config.toml
model = "image captioner"
dataset = "cartoon faces"
train_examples = 203450
image_size = 64
crop_scale_min = 1
horizontal_flip = false
color_jitter = 0.2
tokenizer = "word"
vocab_size = 45
encoder_arch = "vit"
encoder_norm = "layernorm"
encoder_norm_position = "pre"
encoder_activation = "gelu"
encoder_mlp_ratio = 4
encoder_head_dim = 64
encoder_fused_qkv = true
encoder_bias = "none"
encoder_qk_norm = false
encoder_parallel_block = false
encoder_inner_norm = false
encoder_moe = "expert_choice"
encoder_drop_path = 0.1
encoder_num_experts = 32
encoder_moe_every = 2
encoder_expert_mlp_ratio = 0.5
encoder_experts_per_token = 2
encoder_shared_expert = false
encoder_patch_size = [4, 4]
encoder_conv_stem = true
encoder_layers = 10
encoder_width = 128
encoder_positions = "learned"
fusion = "prefix"
label_smoothing = 0.1
decoder_width = 256
decoder_layers = 6
decoder_norm = "rmsnorm"
decoder_norm_position = "sandwich"
decoder_activation = "swiglu"
decoder_mlp_ratio = 2
decoder_head_dim = 32
decoder_fused_qkv = true
decoder_bias = "all"
decoder_qk_norm = false
decoder_parallel_block = false
decoder_inner_norm = false
decoder_positions = "rope"
decoder_prefix_bidirectional = false
decoder_connector = "mlp"
decoder_tie_embeddings = false
residual_init = "none"
optimizer = "nadamw"
lr = 0.00096
beta1 = 0.85
beta2 = 0.99
eps = 1e-06
grad_clip = 1.0
gradient_noise = 0.1
steps = 8700
batch_size = 192
epochs = 8.2
lr_schedule = "wsd"
decay_fraction = 0.4
final_lr_fraction = 0
warmup_steps = 170
weight_decay = 0.3
Rows from block 4 of the image encoder, named by matrix and row number. Rows with one number belong to one attention dimension. Each number is 128 + 32 x the weight over its row's rms, rounded and kept within 0 to 255. All counts start at 0. Numbers have three digits each. After the name is the row's rms in percent of the matrix's.
# q: attention query, key and value (stacked) (encoder.blocks.4.attn.qkv.weight, 384x128, the q third), inputs 0-63
# k: attention query, key and value (stacked) (encoder.blocks.4.attn.qkv.weight, 384x128, the k third), inputs 0-63
q.25 089:136152141145079076172100135094107143171052163120105188121177146152136169116134168116158154157123104165111225120155129148125095141172122145136171112146139118093156122137080137194168160159130091
k.25 083:096138148075105100153115150122135075125153161106169219142151136176126146141165122124076097098155162114126128182156165161172121134143139122118164099098126109178146134112101134131108130141114176
q.26 099:140064065162150090105154108146196130114098134058185183133070136120118148130111119125124119138102184147115129111184090127150142118073148150154090069111168077156121125152112109093052065141135155
k.26 101:182139121150107182116066112140124176174158123142141159087057147091123143100063122145166112100100104197056104131098164160133140132153162129103154096175190055112105110147183106118125085121086115
q.27 101:127112111072130166142158124107122162146118171117210154168133109073087105102095190162140133111083108137130099079102139126113098140075163097131148153106173151108125123118151156146081061105188136
k.27 104:124177124073089108137109146101139092127069101097167163204122106094121132079190117173168136119142126150134100137098064125103091094083159028153217095089131126110142167152130141131104083141151104
q.28 097:119184106139144103145148115115183143171124149127110103100133094160155133167162152056121148128095131191173173164161093119071211138138091175155149117115135169192121096111124143109127102129174104
k.28 101:133194173145122161116159165158135125110173107104117103145091125199203154108132135078166184072201173210136098095135114168145183138170122159193146134163156129140097127061159102121136141154156149
q.29 096:095118125154097085165154155102073102122067105112117121129195167136076139164102144096092153194131084115068104124124136096120158132139139164116171202144102123112140116076076192133198110120135066
k.29 098:090095124110127071107135140093089147107146125130136151121179155149153123088174101137137141143129111134134121105142088176083174131128141169148144061110125098133133073122071131109163154149172083
q.30 110:106150148145112127132126185121063104126145103157122083087176196142101147167097077163113099192142101087127125074086141140102080124165137150101097165117091180127058118112139107104157135132152133
k.30 110:074107111131126069105134152059136140122117093142149039121210187136069165143157107135090118183104150099107143150129123129084130160138166175139128189102073168111110096141083123100139157115153119
q.31 096:092144121074116106123126135164130131101106119133122132090150160193095142119101086137114148162119124139150167131101121152197138165123092120151168169126152142096094116067101075145080149091106099
k.31 097:078144169104058080176122127097103141128101107103085111122107141115133115112134154162110111123154133160115163200103139145134124172151179094035146119132098119131107082171172163171154202111131147
q.32 100:137140120190102098162125118105138146161186144144064093111170118167150119106135110077114061163107136145164162129133151109115192181187118126155133140120092176166175142201145103094175124167109123
k.32 102:151138144073192117088148114134111155107137117159067115110127169187166150103109100063093098129122150104089179098114132121100226102189133188158126138121097164155153091177112096090136132127138141
q.33 099:162093127138112090114133129089132167101082146092116126159086115088126110185153145153155207132093150135138112113131068113152083159130106118123150125097187078118207128151111156178094067155222118
k.33 099:098164071167102131119078098112101117161105144061081183124058078114151118086112109147150192100142114151128064110128185157184131109114161125101139082136095108137159103194113134099139071149110176
q.34 085:136075095124161134048102119089120078111164075129115114069164143161160120119093130128138135099109104129179114165187112181162073145130070189110144112139120123126118113127167139082078130092088075
k.34 081:111107142183123119162065108194181146123142109198156100101125162092181131163165070099160085116087126162137161158154129138139104138144122169096110150139158109157109079077166065123180120101177092
q.35 097:107148150138090052208154133127120129139106118105118089118179168193098155130152120130105148147153080151201209109079112117145150121101110145095133158113083139126143137144084124196128175133155117
k.35 092:087149098127115049127121136102134133146119160106144139147193117081129088111146109083152140135136101134123120154123118167141209111107104174121177074133103080120160173104107127123106124156067149
q.36 091:112104131138114106138105151041153111149120159140101123197118083185149164148088142070110111114114103148160139133075134147133151105066171173198171166137122165167134100164088127170096143162149114
k.36 098:155148125081129138185149172113135090114094134130110113073117153127175116187128122097115102156165159148151080101135146148112152117186149213119133135180189129126116065125091130095127155105062147
q.37 100:098075091194158157088133114129099115137179109210128133144143137135134137092132072174106087175133140126105118154130173076078105094130125147076099111158124148186081089147167092090116139084109184
k.37 103:141097120117133155121190140139151124064141091146145098168131140169132138144208125149137176202111100124172137120114085075129088182133105120108107209125090154178101107125111145169122153150163108
q.38 088:117175117089112150107117067128130147075092085120146103166100193142110106139113147117103132167143095117122091135069140168135127076124155165136149124142197131144100192109147117156091192141154172
k.38 085:108123098164055130039084158129169085086085157099115068155148083144115148078208134150110163140127190108121119114144083125113107124131110093172067164113117144111132103098131173138129148162117124
q.39 093:117139162111144142125113142085170086118073112148100122177195108133127130130135092181120118184176109158133070133158160109099115098095133142080096129098168137094114136096142071079085072121174172
k.39 091:107094179138115121053115126138174199135066111107140115128138192134124169106204149127124163135152136119195142104127098131108092115175183093102214130171152122158124142096133150124151102143154169
q.40 084:104213171119099164158113105122128096114118147082145108114134178130125170089165119121152131179153101133139089140125117093148134121066109134120158091163097136164166131149125087212120138101089148
k.40 095:118122104126121039098101186181122124141103214175140152143185088083074147139129111158111124163116101083143113158072129119163081099089131118140159160087149152145125141132059124180080178133090095
q.41 101:150106128102130126111132132122070168123127118107206136170095142096120136122149132183089096136113132151151124105118127107126094139054124097070166176137165131141081116100119153179056076129159083
k.41 095:098173102100081072189121201070130169157116116098157101150150159089106173141175148168143114119161127118153099143175114182127083162147167092125152153089155128085138168095115155130082137142106133
q.42 088:118127092036160116158126095107073151134099117150169188181094157127137114062136149184121158138088113135178131121118142127079184170126150108132143180089149117122114111107168169152075128121145163
k.42 092:109157087148080099154211110115121128126117067145117071133110083110131092114161090155099161162173115151113096140148163118090111118121147114162167161061135126155139112080149154121077126152170066
q.43 102:125146101067178170109120152170129150121191149090150091151102145100112101161081156194136139092098129128119149097162127154091090103078096068200101139117157164108146111086137117101099107127150156
k.43 102:151134118113133193165118151139173122130127138103147060076020117124143122155067136148174181093131093179160123086153103132102112120088178111149116142182185123087149134097126130112174137097110117
q.44 093:140072129154173092116120084107107172112131105168131128155153128153185097114123092107126090094157133099194183150125023116124174110162065176138082146154130137121128083089147110115112125131119071
k.44 099:119099116091140154096131154132127147141075102121106086049171104121203093115183106107075093121130143151091169150119145092106175145103095178138074121149145116155117138074137153073122166144175076
q.45 090:143110126103136084133090144171077124120181132127135096116136189092099148111136113159126158102126123126090167156045096069143162175132121152072137114109133061080116128112126047091105169103093069
k.45 088:136123083087099129129140135082107165083146171156136141190154135147094147191129052120149038180109075113093165107073146140165106199164180161122086169127102141121090173076117134106159155181136083
q.46 096:159122173123107116150161127068161126107126155118107102145124074145153126116037204159150145131176090115189110145167105097129156075136127142142133153137143141138152074116151144131111067147201143
k.46 101:121184183142151121181070163163134076128148148127111110113066115078172189117134135139094186094141107127174106143183056149083169107137090148157169134099172134100142155133127112154126085172149070
q.47 097:152116142171138172122138148136120129151131117179045126117141145177171137099159108054102149127099134108088146130118183096131125129148142141116053116167097164188128119136148120081157197090065130
k.47 103:120130156171198131119160101139145144091145123142124138128175119208110145150192116094115153160079149127112145141115125115101110126128134125134101095086121142161122123162126104143138112092160137
q.48 085:164148160190131114172160136120163135165101139130105095087164141143103105097116164128058133096136145156113148120129073111145136161136051136141143149123123146131124127085092187152135076159185171
k.48 091:092185142169096126126172143148121103116170165110119142121093134107140137132151108111142073191196116163168115148142138200176174077148129132163140107092132109153138086119088176094093143134102146
q.49 093:134095064119148150112097116145140119132093093142180132155090119087119134106157111150158151138090092145114128137154188153094119113104129085131098127128183082149129094127160133114043088078116151
k.49 097:161132156135115129155125138092112119131087105148125114144121106111119140105162084186108116167165093089084103101096141059147051145095160062110145128156143117087076104116149112154112165105161154
q.50 092:126161137116116095101096121175092137142118148095138151196158148125112147116129137117133152098155127130167136089195139112149157160080126145133167109095169170042134073149089121126113109165141120
k.50 095:089021150117073148084114153140092084117167176095101164157181165161096095097005108153116110114136114106095134137073159100103138154121146131107162155130064121109144155142151113139106136127123150
q.51 096:131180088131117140141155107152120121069090100115184149142144110191110071111139155113119129104114096159114139106049111118071166129142140109091140123142156142156033116098105167194063165084155100
k.51 091:112096088163075131084142139130135174150117180094138113149168168106111161131188117148144116159152110171113097130144139106068086140023159109141129158146142136116124094095091108149094131132126143
q.52 095:216152174080048154139159142093125141151057147115135168121122129133092165129164141135151098127119064149177095096110131130128064115150172087078172146182106163100128156105126163141094118131168138
k.52 092:082191119116117072127091095113158119099098143130142176165202121113101141101147138138120162099138136116162100113163105171204125130113128113111211118089094086112188157152110141150095085187109119
q.53 094:128120182133151142145130092116140106183102137127130047139174119138134044097133108089144109087139120150114192195106110104138159143124126203152078083176081142183085161113114119168105137139105141
k.53 095:124121090084174136115173150114166122129078135083137146095117123117192136091116167091129120123123115135099100116181222151171136163091123134129079068134106119144048113103128089146121137074163180
q.54 090:106140130094192138094069092138127173099183139155130161137064101115111125139136096162037111079115130166054118119141143132119129122111107137113113148105155143126139143140075183081119084147154084
k.54 087:143043059108154189196163134144107172181150131152096086063079140145151119089119097138167140160121109174125109095148206129111099169179150118132116152214126120124109146131151124097146154120121170
q.55 096:142161099182147126169099092144152118154176133203114120134132117152192117139095087075139137104135168144082112136193102154185087077147096117158107063131089145146128146160114113113153119142060132
k.55 097:151129168124187192112085089162096130121161102150115151106066063139133092152107097131129153086125142088128159090138136129156193145157087152124096111118094109152110132128158118084140153115149133
q.56 098:147141175158055108158149142115155125142076132110114078118173113137130132144152146101124104080159089155164174144126150090116136125145144106130140172157045153127144171095132117147165163136179131
k.56 092:105156137143104056137168153081214150100110170155125121087160131157145162107156145113085120128125151137139119149184128117139144073125093166147163090120089124135130133154055129129087125156129138
q.57 080:122071148107136152049111173111134119145133111123183187177116165089121132098148118154123134094138111103156065131154166084107032106176148094119087106122194074139145157189148109116173170128123135
k.57 087:137087092115137112131136103113137152145137153134182108138154122090150146139077136146060106150047151104078147082122103122093069093128166152109165119098086101164154130118118167155096160147066174
q.58 090:158148058101113112137114137155085123107131076086193129153160203144092165113153120154127149164133102113165163072118171110092054111115137125145130132169156138114118114120067166215133121052146112
k.58 096:132118117161082095124167159095141168115089143117176118122147118132086095134150127166115136213099060118126085146143117142100058128084143145134145147197151105156122149111078144125119169146119121
q.59 094:146160186136068100106194153096131164104074143144143087107152151117076128126115154165131125102155073160144144118163128110145156102150123109089158149097121179126162125146146126159182118187182135
k.59 094:110187149122110065115100143137119098105109145119129108150174122131158121123163136124127105131156124157151073149080086156161144090136082171121212109065119097106184105157082081129113113170102130
q.60 098:155132120100107119104120135115105127147076113103150136088182178092055109143139100182119142137089044135150121084115074125108070120160170103088144186148131144138126120084138141186108107103146128
k.60 095:077152125126117070133118088085152186167150077115162168116219155084075161144173138146098114155098084097128075148100087183123116147129154157148172111104081112124169157148082143102113117186145073
q.61 083:149118172104085128146127162152103122090088054160093130071095125165062150108163122134118069101121109089130100088125147103106118137090146103136150184098058181139102149126097128131151146101137148
k.61 086:120081084114125084097173108067146085112103076181117101157183124111104138163122160180076141170122158160204147159119049098111116173173138101138117132110129111110138162192092155137100132183141157
q.62 100:127125107073170137080126117096129158132140115090166118184111104119089102127140170154097186109102115114134089101089104161086098108068131124153119127149188091073108085082119128115118118119167137
k.62 092:105108092112102137141159146131124100149078138117121149129094136069108141166170120163150122151145087197156128140146141113132047119066134076128113120133171106157119142107134191084130126125121124
q.63 089:106071146105054099123103105199105164040107087112119187162118167129172137175149112159168108130089087130181146143110119099078077119052082138114111124124064089029176124142126147167157113133109168
k.63 084:121084127108114116087164202111139122074119092132129098094119101117168125163116137146187142122124094144197132152175137113169126122141117199208108173123124131121171111098142188098136132136123140
q.64 107:148129153099086155115079182188171204156146124129178166139128186124138171111124127150162106145166133137097045099131152105145125149073113075121098082149107103132124103129113104094112097136118118
k.64 101:149143121132048105102126140133163143177132160190145135076104108089100183119126159134122115137122160078107114138163123128120079135189090116094119131071091131030139092166136093115124112241103136
q.65 100:092142168107121043099171089139120120057107073153158117148116127167131111173138208133113166121105162122131125159134113134102132121162072160092141169106106150121098139139068175139118144137172100
k.65 099:175104134143150143095107089160109085104154068134121125121132146138126133117157114162142102144157138119141169122086170114091127211154133128150092174117126156131083116111097136138127183052099146
q.66 098:095068071094103145087094144129108204135110068130115153154092112060138113063127128139166135119153114143138160077154115095156022124111159095113157137137127079087128131118139136125081181203170084
k.66 116:091106074117166151103126130147152141116138121111145159097110147134206183109122123155146145089110108096108120110122118202182070069123134121142137114125176099112143104182128112112135083180174145
q.67 107:125114113095136112101198084119098098080114090163091107141144111107122082149167153127109117144159123126155160183108100130080109131092189148084169201143132117130084146082132148156167111110139120
k.67 114:165102142134189183153136125143081142104120119108103200128113128128142038127128066130144134104181119164143142107126166124080140105047151126136109151132153081178072112122171149133132114045121137
q.68 101:102115098138178139062135099127132159159103137130153141120042065131123125126145091122072129169106152136126178139093157180055135123133131139144098194105130117132071086101110122120150135084141105
k.68 114:158089135174199183115128154184070108117158160100124195195087182137180125063133078114196106106127160094123139142138137091110182139152129160142113123121182156119116101113170121096112110048158166
q.69 111:137116099100189109105118103144082120120098140159105122137110137177126099144127051146097108157131150083131141186109136126062158148143150168154104152113148127121086172068105170089193135082105131
k.69 100:146081116134153181165120136148083108132161152118095167180093136165165096124155090127144088150134147140126151130162135114114194181118131163161094082108193115145099121129157140076130167065121188
q.70 101:165123094065067078138099136127131155138166096177169108155095111077105123110080141174137155171172117146214118101114075150177100093123143124053208142071134142143123106110122103152104132193125134
k.70 107:100137123071124092101114078096124171158116074121181140148142106144105105120168113170135187122151106144087121116089129184101044099086082096094171093091163168097183085100135156146101076172122143
q.71 100:094125098146112073091107130127166106124106096131154100155141165083129110116138154158130124179110084162165065132158148119171085169165123107064153148082112137131203138117110086152085074140145116
k.71 098:111136048144111161146115104121181155147080093142151121132125120201090120199094134118104178140136092128128166139122157145120078129069074114120072153091149188141108090092100117152059151132174117
q.72 104:159139107213158192163110100161133164169078176109181180109114112136141188087149131113157101083191135183121110097123135052093116150129177097147072104088171131113138133139154100084105145118102119
k.72 100:090162168116142163090159173127101150186113144147096135099155092111111169143141134126145123173137141130094076179180152152148133094123128108166133096178101166162196101165129067102114110161077136
q.73 095:076144181152152091126170139125113117121128089154142119125077132123097103188138147116097162128124129161163188168092091163154176089109098143135169203111103150095117139124133198127190124109146189
k.73 102:172088135104138129135174154140103113103145134119145199133126151138153082125193104154108170131143104150130182117072145152113149136109139115107087161116143090133088115116156120182139158057125190
q.74 101:142195139082075169130086117147146157124105167129134130120105131090174168096095134116117169162097183109111107097165155101145080160120132099130122130138077137103205157110150059121110162172118095
k.74 114:112138162131108120034107129172191147122076141101099143072125110090104181151126148162139174133119163106121100136121109121149155133147110108136105109125094165155131134148100061123119076169081112
q.75 100:137178171175144159175122126150146096142152128135117133125161076079120120129101101122109119116166122124132117136129133113201113153086131074163115098186133151134140111118150151079146104167146112
k.75 105:042149109157152086100101170105185113043087198103158122091132159127145126130132151108058130157139126166174132104174082116148178076184068137150140097145121120139090163162148137144095126199137106
q.76 102:122117147133159107110167122114123103098118103173176132171103083141106084166178105147141139189130127102134184147112139127093115071117082168098084174067114096143107176111136152108171134070126153
k.76 098:125106156114139170162121107182020110109165149117132176134160109171136061114176076143181082148168117151104154134071177125065178162103174148137121136129147071155123148134189195082107141039145168
q.77 100:183174122165158158152092160125118083177090099117126136088141147063129168143146095132134146105163108166137132128105154123144117098199139136106172099123157139109101062210179141145102111165111152
k.77 095:083139133193071084123169199078117153139086100096139071132161136111172128150079114145134156104132117148098085125196065172151111079134161115119155161152114130123108194155155172095161147164112095
q.78 105:142135095083123115155176109081133130134122126166082057102142097137156131154106121164132122155121127149167210131088141112117192141132153180133115189101106140138124128111122139134186082139117119
k.78 098:163125183090166157150125115137091131060136061079121125165150159167142097134148087137157150097162101141186132159076153161113159074159156158151117159096186111223093145182147146135163153093132132
q.79 104:148158133146123167229087178128066172162116179107089154121104131098170095142129115128174096077134202176094105164130126143177152140132143165173064052127129103114141137159184088120067119157118144
k.79 109:076123089094090083092156196121164116177119146149114101089122117100123183202089157127141105146098110199147124131188145138138157093140110135152176152160083136144148104140128070118115119195076105
q.80 119:081081121138142109089178106138166098076127129200150104142074141149123108158154141130101151153122131062111137177102125099098114161138103149093124223106138166124133163064061106185185214121126115
k.80 102:133068117151170173140138106156114078126159107137134174129100140181149115096173129110133112098130146116117147158069153104096161173166141100150131169102153129129100107093148148127113187032137122
q.81 105:137103130173151112136109079163124135139152141183148128155138133134060148083077189123149164121139159081071093117151160129153091181113130152085146107130119146151043096122105084093138114137162099
k.81 105:121099131131127138112128100127188151119102089170126154128129097089142136110125147160189049134164119076096129131106164114158109220169104131063141170145132186092121119128102093139117085088189145
q.82 106:076146104139121074147170128157099078147153097115167176111093169102102189110128175166155171157132142102148073156139107128134107096081115127035172135100155157098104142147115085148072101113154113
k.82 103:098056137078072090073127105115139125133074114179134160139097099119084126103133144174134097162149143053114132145083164096072082153106162094084176111106171133082082122095099159116094144122144138
q.83 098:066092110089139117085149109129095114149103090147140102120122168168129083133175115137089175147122103114138161183088105108045134145111131166125102211146126113098089153091086163127201160084160131
k.83 097:164084148148159154147166111210057132102173135119099107112118151168094104127161103100111170118139147149109130083097152121132173141147109171142151121188191115163120114094138137128134142066164149
q.84 095:095116109124180138159138080098098076081103135143115153156087108148163096182098165169129150110130128092168115155095138122067119135096138179066128154148147133150139104134147192119192172082115187
k.84 095:206133144141131175167147100102062148111124171107142130090131118134153107143186147109156116117173146139158101112112179113125132184100154148122131139175141069155105167113195144088143082030177135
q.85 114:169098107099070153161108213112143155163157165109123150085127104075153145113160095102154123084163100164135050115151118157191130094110180105136122098172128116137127119151183136136088121164072092
k.85 111:092130104083091088133119125134186141144113146100141117128127105079116164172078156118138171114124117116088119148141048118162101093105133098139153096115117117114155129145078138129106061209120148
q.86 102:153064093127187178120175100133085139148139146145163109111145087140174121124146063096100098144114191156131185154171147170078098165116143106161081165145142097125122079083137172100174162068137122
k.86 099:152144119108128135154169158201104141160185156080113122155117115108201121073131094152128134129156122196109090134203183095154176121079190171135104139123145103129107129091204117108132122079093147
q.87 100:179180149134057112130097172124154143135094160106087178121098129110131157121139154163124158067127136125129057112103165121223124114148181110093169122127113178116166172127103114178072104229121154
k.87 107:117164096129115076139045079114147071141078101185118102127115167181114150197139164112135124106091125136104123173112112156144024135162138062103161151106069118159115109137037079174072143187137125
q.88 111:111124156135178189125153091115124176255129141112098131093090078111138129122146092166103113115155108107062093090126161154096141167122167095150068102113171119179136135124137147117179145089115113
k.88 104:133145142127090195125113171167120143109206155124142082119131130118149174147101100124166122144118140176101109150147174131155167152145088132068112050138143126138086085175143183114165070112103130
q.89 113:114109123119134099075174099085161098098101058146140089155107133132091083171175127170080137186072113097136157138088143137118141129120086136145144218093095162078106126108086133167147105129139099
k.89 119:198090145149161177115134113174094100125135113143137151136133176134154061105119105124128149106123123116120157107075157156078141167111116088155071142114146131113092148119179175123112148006155129
q.90 113:196104095147135184127195119158144137133089143111102145120166138132122071123106108102141053133159184138095194122124145141098126150104155143160076143188192134150085102112163127105185168112150146
k.90 109:142121139093132166150148179124127160120192204093080145167110112102198127130075152084184085158174120133156159094167130115091189113114155221133094111163138111151122118194092107104176144100106147
q.91 108:074095108139105067082113115134159089076104084169167101171078138123100118144124155161131200127126097128155138131123095109152106110123111103105200166098090156104126137158101129170125102143133145
k.91 110:138094126147118157166126083132120112113120066122160179144106162122051096144205113126121211124134172128073151131059132129098102157118114098113146152098145109147074121104142141180127117116140078
q.92 100:158095144092131186099105116105102179110181157103137107075134078151156093095131104086108069107179145124115153064166154103134094120077199128182078083154133109146142129090191074124073107091162111
k.92 104:123127103134112178146101131095183133116173143095107112125132084116103147139120149126118136123155187161100135091165148113147195120117181174059159059144122151072177087150172089097090104200090131
q.93 115:150087112127099153140108105196119209119153124091204157136143121129152141087100143091180128187154096056073063105107136125086067176087164148085107121191147110138105113153141169084125119143142186
k.93 113:105111127071122111147125083155191145096114146110148110097113094120091149075146197105108060178142158087113039143174122113111144194091136120074157108141126168102174131129130102078094111131148111
q.94 106:177119129111159222125097162184105179178118106096139173101126130057157147075095085101102088091125078134098121130150179132141111139094184099128077099118162133131146121144187180117117132079129068
k.94 110:123118123093111143160144155138163174130148163134159165127147079126170114092090120114162087151120166118142086104231097130184117096117129165114112084139139117128165088144162100103190089184158123
q.95 104:141164145176121116182099142113141140089130200124103171114125168134144153132074115095104122061126138177134080095120138159163135080174113117116168042085103114109121129169152065140084089161135096
k.95 107:068150136092072067106083130111162138135094082147128055098134115111180135155121198143124082155106107200142134146148074091126076106140076093116145167103106151153154107133119134145143133217088062
q.96 103:121110167131117139156105185153098167137117168107116154102182180118154091128174125119154145136164170149101109097134138116211103170190095107129104017114119079099110095249137108131102110142084112
k.96 101:099130150123065099108173149067217133161115138131155077143136125115157113127157191180097125193141120139124095099195111126178066115088130103110139108120112156125184189129079119145166122195128102
q.97 085:139124158056124078175167096097104096137120146136195108109142119138083111142103143179125139173090061172140149138109094092078076144140152125135106140068113141090157165157081136127123130140159115
k.97 088:150179103102169128101112060178076084100156125134139156180137151202165157107156132132122156056119114165105146139066089129100110146107145108171101091096094112114112120128082127178079086140160137
q.98 107:134121151176166174124087150145108182111146160125180146135156147132125141113098145191124114139112086101111088113062107154186139181142163135126192065131129151133134119133129119143086055117162112
k.98 110:122102177117120107061111103103195162114145151128170100147108137128125132178085223150139103149112118120177117083160128098141142213141081097115138074140138153124141094141140119139055097183120118
q.99 114:155150128144131167199136165117124241174134140090105113148169140102144160066072107092151118076178133167095137091179147096152146146138179124149073071176146120126152113114185076089108138130111073
k.99 119:085155124108121116108129162115192173115137147114134114108131152132126207151099144124146138135129159121130062140164079143176141101152103187140148067132131122139178129166137115104128104231131099
q.100 126:078127148099154085067158095108153133118107104168179132142098092175109111145167158162101137162100126097138157117101119125104119144141112170092165191074115144106093122104078146117118113101149141
k.100 118:144086148148145195131139104109112125105127115099136166144104148121123100076142105140144100087164113121113159126092190120101133217121123117120125141152179136135093136127142142128098169039182123
q.101 109:121143180106140097142074149113099166161123137104147154141096140123116148134129152163160145069131195167131043080117132176233066165168126093112163089143161156120129163161157146143072116199097129
k.101 105:108114105132062096093058101126143124114101075140186104121128145127115128151174143141152139108097111097128112135133084117201044183137154090130146116128145146086205172128082152138105101157165116
q.102 109:081138128102102081095170095115137124143114091178117163172145134164110100150163126117062154136050119121165179154122149119073152113083080153156169197060132141130113123102098156168199144138144120
k.102 106:181095132155162178136085132140037100125137128150134166102144207159128097130143076097139159098131136141139190118084140140132157146140142124139118157069138085149057143107142159144154140036125141
q.103 102:168087083067086067138174176090114119133139164124101120117123142157128058141126191135195172096161088186144105115127032153154121107146095136099170099091134112111130117151159159173128108147085130
k.103 091:138131093114124125092130102073128112124076114114168106098123136164086104164142123120091193172160034100131130155147120139092100098101124099176122158126127118158155125054097171161141090151175116
q.104 123:096121127141128084072172067081136050127091055191140077164119126169109105194139134161124122155139110118170129186101129110112166093148117179095158216088102138115145127115109171162114115102108102
k.104 111:154121085137140150142099117091092115131147054152098140167084139136115095150124066120149148090178082140116144138084110141105112150134143131147140212111156109155087136108181193134140124052184109
q.105 099:111048143107104117104152119101134107171110086167139065139109105130141167144132172157116143104133090123120158096092114101135080137118131142126178209113141163098086167128101150101167071129155178
k.105 101:145124177142190156145140120163120101125144130086121106097127163122121109121162130119107184073137140153096160125075109153131118100116147145102082049127208139147120144163172130150086114077184132
q.106 109:165123139131149176165121212100112140143155134100070144093178113097140106080118100088167100096162150149142138106120140118167167124139142104192106088175137060100149125202184159106118092101038122
k.106 114:107158093128108078148155160067210127134135133145113093123136102113112128166125147132136125161133150113151126137168098160178137074089143110136158081130082074118135109167180115073168096232097126
q.107 116:129153092177087163187106155108143178119084146088137092129127111139093163073106142161116136127170137173089103092161155126141105133110163082118087063145111118127185112139161083117074166155146088
k.107 115:109145138107114050066152086115213159134091164127095107149138142129131173146139159095115137129132157129126082155134110155152136095133102140141140092149106140102172112109099085170113074201122071
q.108 109:148185120164122164152122159133134143146137155045121130134149091095131118105104114085181127068143150197095095106152149147171153120135149136145107040118137105158154144172156131170072077135101145
k.108 109:086155163053090057083136138092180175130109124138093099102127080131108127153115163137122132131124117128099135140182086152135108061108117119164154123134111135153164143148115153136149093225115097
q.109 092:095135134178134157126136138116151125109148135140111082108108222092136122172132120134105083144154125062109137103125119098177104179099131133096056113164142165095116115142115097116088152077161117
k.109 099:181129081172116157127111130181127124110105157125178120155140136099108107137117138165106140141196114141135133127127197139142106173087144152127062060179133142095089161166147115131157156127140122
q.110 104:156149099108155170140118093123133130122069137124126077093095109130129128163145073129065165146116124148156144168157168141085103099132063104189118186117160114157098089092145176150152146064125150
k.110 098:172111185156161153136157170150095135141157147117146199160114144125187132150122071104140152132065164191160141116091136117109147066123178129211096121120156134108099114128231107125165161050105129
q.111 108:095139166090149097081138083123155085121101135132124117115169105204096061165118149170133144109111088123152167155125142111096136116144072138158179183144108148157112144097103135137142171120132147
k.111 105:187141125127157159134114114163100109137153075159134161125112171182141099130114084121150138165153116104134190123116139103073175175133163155114045153105130130171107074119142149123112178051126115
q.112 103:128091139134235149119130125145055093145142100148152142135143088058136100105129117156136109177186109147116156142135150162061129136107154128156118136136129114199115103084097139099180139090142084
k.112 107:146137094079136170111176206154067166145148141124123162149173146109174084081109161122180108067157141119159118099142095101100143157108108177138072119114155101139136111121165139100123135045113209
q.113 104:156137127154090153141090137139108150147177119107089170138190109111139182111097147086146112127118159163118122147132102160194165083120103124182144061159157101080158099148173094167113090189095137
k.113 098:122170086058053097112096176069168130140105118117145155117114103088098173140133143087116129153138139160154122131157070112145094081161155140137140154134124107143137159137112101177147146243097156
q.114 126:143103140128079083132131149092135121162128152108118148134144156112114198142148169144140185084131108137190117116138110115190131092119145130124174125113093119119168134158122101162093104184151157
k.114 116:072176149130099084108090111090175105103096081136189077147124144156099138178139137134120208102115132100124123112121099162136096112129119098111168166131069136144107124109071103200085114197129126
q.115 101:107122114148143143086126084136168116124130099144218108176133169190128175078094097112120133140126111076109093080140152084083104174115102137088142169150112145140137113094062110093050170107180113
k.115 107:116071178121143132120131087153129148125102096102134161092116130132145171109151129160113088108128107123111060104088220133155129171132093137096075156132152211133120105122113109188095146058141158
q.116 106:124174189190090120116154102100160091170118151143105147085105155195110212154094114080081172169076144091068127131153185158190141109159075089109103121098091153089088168176100114159113135109114111
k.116 105:141125147152147121077087167124152114124114094145129135110152056204137133150150136100167153093097083065106178109106138105176117142185102088180125149095078133130133152162133134144124101137114100
q.117 101:188183091072073133177155163134093086123134145104159132114120116096130126131141115137153167095112101175138105154180143106184123120110194092085118082111188115117172111160150096127091142175123118
k.117 107:084177107103125072137116088143162157162126153138146088089146128172087147132137105157115148099072155144138126168099068149147065066112080115183186132111101096129131129106089156120130115219114101